config.yaml
model: "spectrogram VAE"
init: "orthogonal"
max_grad_norm: 3.0
Rows from block 2 of the decoder, named by matrix and row number. Rows with one number belong to one channel. Each number is 500 + 40 x the weight over its row's rms, rounded and kept within 0 to 999. All counts start at 0. Numbers have three digits each.
# convs0: first 3x3 conv (decoder.decb.0.0.convs.0.weight, 64x64x3x3), inputs 0-7, a 3x3 kernel for each
# convs1: second 3x3 conv (decoder.decb.0.0.convs.1.weight, 64x64x3x3, transposed), outputs 0-7, a 3x3 kernel for each
convs0.0:513501464525516536475470482525541488474521477523551486532539508524529535558574465496516417503469435482460516527517469511471526541544445528452431482358365572482500502527480476490478518517506474585556465567489510575488
convs0.1:488506549486462547518491554505499499481514479484559422539473476497397524464533476492478492555445483474484521533523526460506514441431503483524473466536464555568419519499509514493465484512465491458527467502469506435523
convs0.2:476444516472497539467420519491428492532520542461449506486512538485497462465463499477552452527541517475510449503512433519537493493446501483483453587579528449497430474493478502549501503554500485551551447464537538522502
convs0.3:547482506485491486500497525523387534610464540583415505562552512582551507558537521490487491513482502540474510429519528459507484437515461479482507518499527494466453491500537503491547454447508554457502524483495489468514
convs0.4:557531524474424475516480507439469541499459509506445527511481494498453522473427515475420531429408532435428559447506489509524516501526501468621478515650469472620476532516472511515490539519528423424552559440512491385571
convs0.5:512636546429538465465551494526531498506488499491576496509511498515461507506522522537553486475505507461577491529454463515479456481517486487446456494449447488541524526540509494498528524417480506618551530502470484496501
convs0.6:470472515453546504491511472536551443475470524528500528466378489535527500487457481536501496489520562516529558467541476473510478520526509541463488522478473572548516455488472456460494552503513509566491490469470490481503
convs0.7:508355477443533517483534481470480500454476474463543528557466488434510458481527482578548486414412428513491510481477572472485486460450463505548527481474454546559557474461501479502526488537515483438453503403474453513474
convs0.8:473596508477598483426534451459535463381519485463630518527541492462451515521516441489568492460505516532532501497501509525512526499512567506549438472612548437471432468479504540517528486469471430499483530449471502473478
convs0.9:495567482564466529513496487483578510491407552450439528557502429509475444520557531520429550531464493525524504452482543518436531530498440513504523481501523514506474498449491515452487510492519540494544528535470491474479
convs0.10:486539492534571513475488480490532506545641545533513501505506499488505506556505508448509513466527510542526498484462503533576428507497471500623534465501514479497534513509526514504477561544520496536555454516570429466606
convs0.11:522476524516509537427474526504477467498539524495480481490482487573514552497429435524535488490480494435537487435557475493501492521520495530506572520471527514408446482524534514542542484492468567517544479498492456466524
convs0.12:505464500514500505415476463417472512514553495521544502516445507573464528484540472472456524473424478430482528455504487611401566471532451521450459479564528480465429495453481543504508533439486369509485499459513497508503
convs0.13:487420428507479500443588539492425503515527522506473441503478465489525533494463500523463482553507583473531496471516493491525511485462447482541490544564471505529448475488486521535554521518549425445509503488511503507528
convs0.14:527648514435453477521436561519507500508471500509483521522497493500470520576516488486507506501558504483521443527447526484449497483475475500497479495472472499517499502547513440498488453476476457422495522511522516539583
convs0.15:475488537580508557596443536478540473493547479477603459505441495541487512533413488504484472457509465477498498499442541556465581539559547486488506507479526473448468552523502530514491520509489450565463465530478497517516
convs0.16:496548543440448479496499540491569532464536481552489484494537570492507505529509423479363483486534495488429488532468515511475508507477486546438473484464539472434442482542490431493461452492487513400437510459507517506516
convs0.17:521583531443505465526443481439475464497499498454435454476510508541509501464493532504444522468460502491518520450478500560531485421510499532426474508441498466494522508468485549534496460491481519581533499439500522464524
convs0.18:544470574499538454539443469504527482486569487501550473480556548493624549541573483521494448469525512453519503503481525510468539546431510512515478496484509542511482489486526472467572454438542504524493532532449523537449
convs0.19:470500424474467519509487468525535506517420492514534552549573556502489548508453554452486505513538511497507488461513444490462532499418484499506525524478530476499516508525534480478495514542509547519480486404483508376560
convs0.20:518443523503512476492533497521512501487596519455451500547531579560452477495438450511488485482477492464447461531513547518460482487495483462466459509589539500467434490473500522459515527496502511424469527537574510406505
convs0.21:513508536560511461504478519537462508550472536474485504490475458403422574478549503502516525519536542534517510517483440551528477479468509488531481514519529465544512491485472481530494451531494543474436528530512457523530
convs0.22:495455496494485639508476497476444513599442496525453507564543535573564562557587588498530535482544476467540458500479448486480506492443521460468534500512501451486508470463548522530581521522524358513610265476676309508621
convs0.23:543366510486536466474533492486522490516478479449486487517479479543515438471425488490491476483498520516450559416524515524501541510529518448620529480504507467483563522480478520504496513513507525432466513492486546528472
convs0.24:514520506462478548455512555541536538413443504432464488466466495461433440508523488499478529466442485530491463464536493549580516440569528531618573500557497502444475518471503486484504482534498519444528468502511504519497
convs0.25:512513498484497486464486488568606492434448442481533525466530499561527516424479434514494538492490486523481534478547493509513541500476437553546535409420441534538541471484507547543546458467454501489507505506511503450525
convs0.26:458406519483500487482654449517502490518464466445479537546535529505444500523468494477541493515503502503487488531464477524512522495480503452534453503474536536435512548526489502484476536506550471548479516540460546515473
convs0.27:513581480504519487520490489506561476450482537455434470452496508496484467504501543485474523508533502508504511507529522428522527546570495509513515540534519554530536553498453534540476433536571481496410546522419571500424
convs0.28:471488467540444534481442473517431538539466471490499488542519467446478471500447541464539490495551486476473469477525449522543465471482525508605516454472437539483560523544517491508481528506461452508451529554525479483536
convs0.29:468458502587487535475498483491458517529458553573444458414493558362494512473570572507522518508491482589546469484555503554464500458424519434552531487554494450496464510532450484508462458471452557425462598465476591485429
convs0.30:504492474603490598570479559577486528521450575532450524505513530470397497562516580443544521494553484510530496551508480486532517497469503497470510508428500539492516483507506473496470509526483475526473524521494475508475
convs0.31:480435503513527521487504491488519466525517461511487521531483570430508495445509529510465523511492514526497528504476535530436557513482500502449520513462484513542487527450489503419468504459520513425502527461540582495460
convs0.32:566410468558443485547431518440465527519528484544469566525423430492502507545386503508466505453362423542521564502477519473519480445409454534506446502492522540475513505470493507440473518473535492535504520545486455478481
convs0.33:551442534494563510468523483516572491476530485520540524495445539499499561526521454513447501499508541503462470516498502516506515461507455478477519548450440431535528534520538517518510474447460506583527523520459477530506
convs0.34:522402506558479533498453486556494487527499446510538503466499502523548475520550513528459508469426496492507503434550499519464466489556428499483491529543463503508522490508473508554529464491489494524497491461493496453510
convs0.35:528476474480505444474418554466564444443485512470485479462527418577545480472534435533496493546481530525464489532511501497484426442509437526462480515547511461442423529492489484481502471441432455441537426465529385484614
convs0.36:478486419570510553494492519476497472492546504531568494497562501450517468461505541454528487521488476522496509490531488507493486488514496508509549519520496508543516522505508485481469482512518493483506505493496509517484
convs0.37:500520470502501490545532493444463481534557525364520454517425466519482493535436461483528485482517455485487498496498513422482496474570519496432506543530516436544466526520479494478472506476525559607485521555461495555418
convs0.38:467495515501494462496542497529471477463479560499543509527486463503542574549498473465494485481512518504515525496438533528492518437469464522566471484479492498469554508518519484490488477500472475508492510485513492432550
convs0.39:536501527490492501491502495504566470520578496482484515561528514498490496451485481478447522544511509492508539541433519558498499522451486470640522454512433469450517486504450505556484533597526496416495488510505498483497
convs0.40:535527441488558495505489451492455437510511530519516517551538449560493478564571504558560467511491498479452524506551475469465460513490434530504490525492483507473524518545533453477511503508539487567422470565537406453440
convs0.41:469637502482508421512496496549601512478488474506486504407492482532464526487526570501554553500439520478468463520492512489512561451436421521479524422420454527630607557580556497519522458455461522516548486486496489491466
convs1.0:490525527458470498487551510518532561463457495574484578511430488523460493448449499546605555606565542540470509449483505502502463494480513536481466585556519564493471504508482501535522495588538575592473540530508467537475
convs1.1:548483493482463500479590527524521452528579451537545484480536502543529477521554559506498519442453451477549492540545600469535476492511528507447494474510468536564486476499460532497544477451571485541536500446463531523476
convs1.2:481573519490493553480522508417520525443491575448488524497531558489527521516455536486402482495492489499449497506508597487467527466509478463461494485461427475528424544459488527485536492529501529639501468480465436493498
convs1.3:484550519467585526454550442458550471468566506457554451478434472495426390515395443542458553487490482523566454568510530551482514528515494506553552455529503483567469505461497558471520499497555482524500477526478506472436
convs1.4:470575516463504482509513500487512539492507501477476434484505491489464517459507499458525564513519563545535505469520479505554518505567485479507501509501517498610495546478504529441456497472499462629508532599521445588496
convs1.5:497485485474453520476505446502452519497461491558528567506569498442528509435459474504449522450406500506425496529495501506547527475536491500501472585534546573514518492514537500500510529513530543516500500581511517505479
convs1.6:496538525477525478550500482442518559495536542448449467486572518514572476520593537419459490468502534502485505474487479537517455490508478493473509450410490502420518550529515537527483532518556488475481534485461419376409
convs1.7:482465499525546549517510537544460526456442517513505538486491539560542501540558515573557548553549508494483477591607534559579535509538497441446478481493480499477546497492517493457475529481494499446562550566564561575525
convs1.8:467492468502449484483370504489479568511504504470438446565547513509506476547462438432526442436476482472485512482466509453502499463391460518469478528448465497446481510603561518505548541518574513519504547441520553473529
convs1.9:499458411542478450504467445497546526500551504482454452440482497548548542569530523492552452496531534525499544526483462528519493496510486488525489477438509488521430527491512506578490499498498536459491464470469490435478
convs1.10:511511518522503510526503497464423483424391423457433420561525478570528488575520516521514533493517513499512514584539458548523438532517479512506532465504528395410484457511450500506515474452453506587511508575543430487548
convs1.11:468486496499463526472431486536497504506421468443487480543536502515496525473512486522479511452496512497520524502481409524477518515493521542608574515534520490521474508464473488476499450455443534463535500464515479495527
convs1.12:506519559481493495489484518494425539509455491479497550480414474448409452465563453476467496544555492528501512486558430494529578521484486523527508532435487478534518534541608509582459504513499471465410474486438486560550
convs1.13:506500503533556528520500467542511558510456487514527550465477511511522485511544507493443476522533509426444479516601521533495557460516525520555505535459479452425529527521494460505487476483519515492515450456465538562578
convs1.14:494576565450507550500512553506491509535542505519545481484575500502571490516528503463451538483416454468482482471511520488532499477484517517497516484460507562459526531508519510530546503493522452413436440452515442521533
convs1.15:543380470481412447507492444521479508514495473451441470540476576487477539462556521524432510493502500488533428559508450498508488488551434507520548503541513518452576521513559533472516532475545510547533503519526479509545
convs1.16:499436535511532513461503541536607505472470499467457559540509479501515528455483533604621529459460480516586512488482529504514548461536542471575493483560468459554491514527507491463503508548502532478507525492487551578460
convs1.17:534562524493528529483424469475609561464577532536593558483486480472470516461461503488522532541522487509465457447452517456469502491479507520582526454561523470516507505477484490508505493509506477473513486520498453487472
convs1.18:507543510480497505479449484552493570517438516538488509494379506450354478541442505469491540496485503568500498471537492444470462468515477500514480532519504520493511477541496508561511533526463534513492561502489550536478
convs1.19:530594477476483476505492542552423512457452509477510475404530489503507533439491449386535470489506503532489506505532509457478530491510509462488512465508497461475441496456511518564520523527494468634481536503539615419498
convs1.20:492477532542537523497481483483464511505481450430465483514549517551561515500492467516491513515580539482467546497472453560533496533470484557521499522549460530537481515467462513489458512486499497580477491489448529561502
convs1.21:481529485499507465527505511536459455504502468520533526456566534456598505472536497472486437486503504499454538544553527465478465491449519505514442491478467508536488442455506459517477451495471478481482436426501510400494
convs1.22:473539525446511532491479489508469482513467448504492556433464435506447417524462475525493465535498461533486509422463463450472533472457494503499552506494560484509538552508537523530541489512529453502575455492636403522604
convs1.23:467524504517532502537494486524565510509506503480445488505479502535514446521534441493542560511489501512474490554598462496458481594550508491538506480500505487470474492476482528493512493476439477569483511567486506573526
convs1.24:489518546474553568484471518520485522500526539421497480476568477535547485510479480518451471453449452500482503463505455463498483462461464439382438539505534469464454558516562470471518491517526485449475568525498498517506
convs1.25:498504479478519556482443473531537510529471473488460470530609522377415450487573497459507480470517483539438513558601496460435515527496470492511498500523526497531484496498462499568497538504538521493512467457466484474494
convs1.26:533463466542501494527480582469526526526526508566555506505551503483514466495477531517522530484549522483490489529492492483493473546527501501532448497518497526568480449475518453442474522334491519482434507511453545444554
convs1.27:500509567473467491490425488492407533502489546549577457486538494451544577548542552533454485496478448474552490538484508500498481463504437483480537425503493429586408489458478481419507505461484549516444563555529559430423
convs1.28:456559474509504511525499553562477497522501487520517526470522500479512474491458479464556515538490560511454471470521483492478483500496520527484494466490473534487492521495485521464455455499489394569487425398470477448505
convs1.29:485514512460468484498548509497551483503414439454488501537483494500502496528490526478501521475466443448463480534551552449417408554484391499466491483432471456466476546479441478599513448521407521545415486510453563545528
convs1.30:493401568431405580460451603523496476554496446531457484533496463511532461460532512533471482499470451512455447497500525528479463562512488483477505492486493481511487544500463535482446482481452499527471505504522482509486
convs1.31:574454460552485440524537438503537447553514461541482482520518561482478532468463496479427543456497511449524503523408506520500480477548452550500526512461498537504480559558468525569539555530550488496506487528474505479546
convs1.32:539551522531564524457490480473556436440535432481538474458468504454495476517523552476467503567569511503558451530508581477503500464494463531505515517555519503525484517517437501477428527472497537521569492450476480515459
convs1.33:447465525450475465502516523557519516470485489505508491463571484462493477496561496542531554490493479541554497505657581482496490535494528510504484532440503514480484521467520489460542484448517492452481544495478521501489
convs1.34:501433529464528554493551579547545495549526530519487460520471497489488505535560528542470522486576485490558517565485494531477497552574517538468508476449502425535478471434467499455466479443415558465512542505486493507473
convs1.35:514517477506491457518560512499556524500541536495528546590424526564478515484469554516520518482508503479514500580531587523528500471496521532534462514566475522586491511605488552607549562521502469426494507519547490503554
convs1.36:523520521467485499495541516478492544466463512477445505506535487470448503496488537462441485508563485473541523499515539511462481515487481429363444462513521440404495468458466465465453485523498493530429533552506471429476
convs1.37:514507479476471504524513523444528503449503421474532455586561491502499484525464473477547519554532482473472468495553512487486532465465512492531577537479448484485493503481558491519523505481504543516494523480471519357507
convs1.38:518409471492530490500462570496450512462488512440462473506453495483416487483484467530522505496491519513462532541494522466505513436499553488539499508506547478487455459492534464571501485567473458564507459460462498495507
convs1.39:557553530508496474506523529539465387533530491410419427547456480528484459505490460497443475532589559449500445507494519485421374492536441521527510503482536406390444505418417491491453520491468516498557499492507558544515
convs1.40:516475472536453467513389481493497455526503474488512505377487427498514485547506475476522439495502461549503505485538478506499519538395548541443538509442510507464495421495491480488562457480516431441576505455515540415542
convs1.41:498500468555526535468412453506473543500439507380341450454479474473464521490470466488570500537561525541451564489616529443480501476528573481433478564559526570629466475400452537518479400363459521538515515414460454391464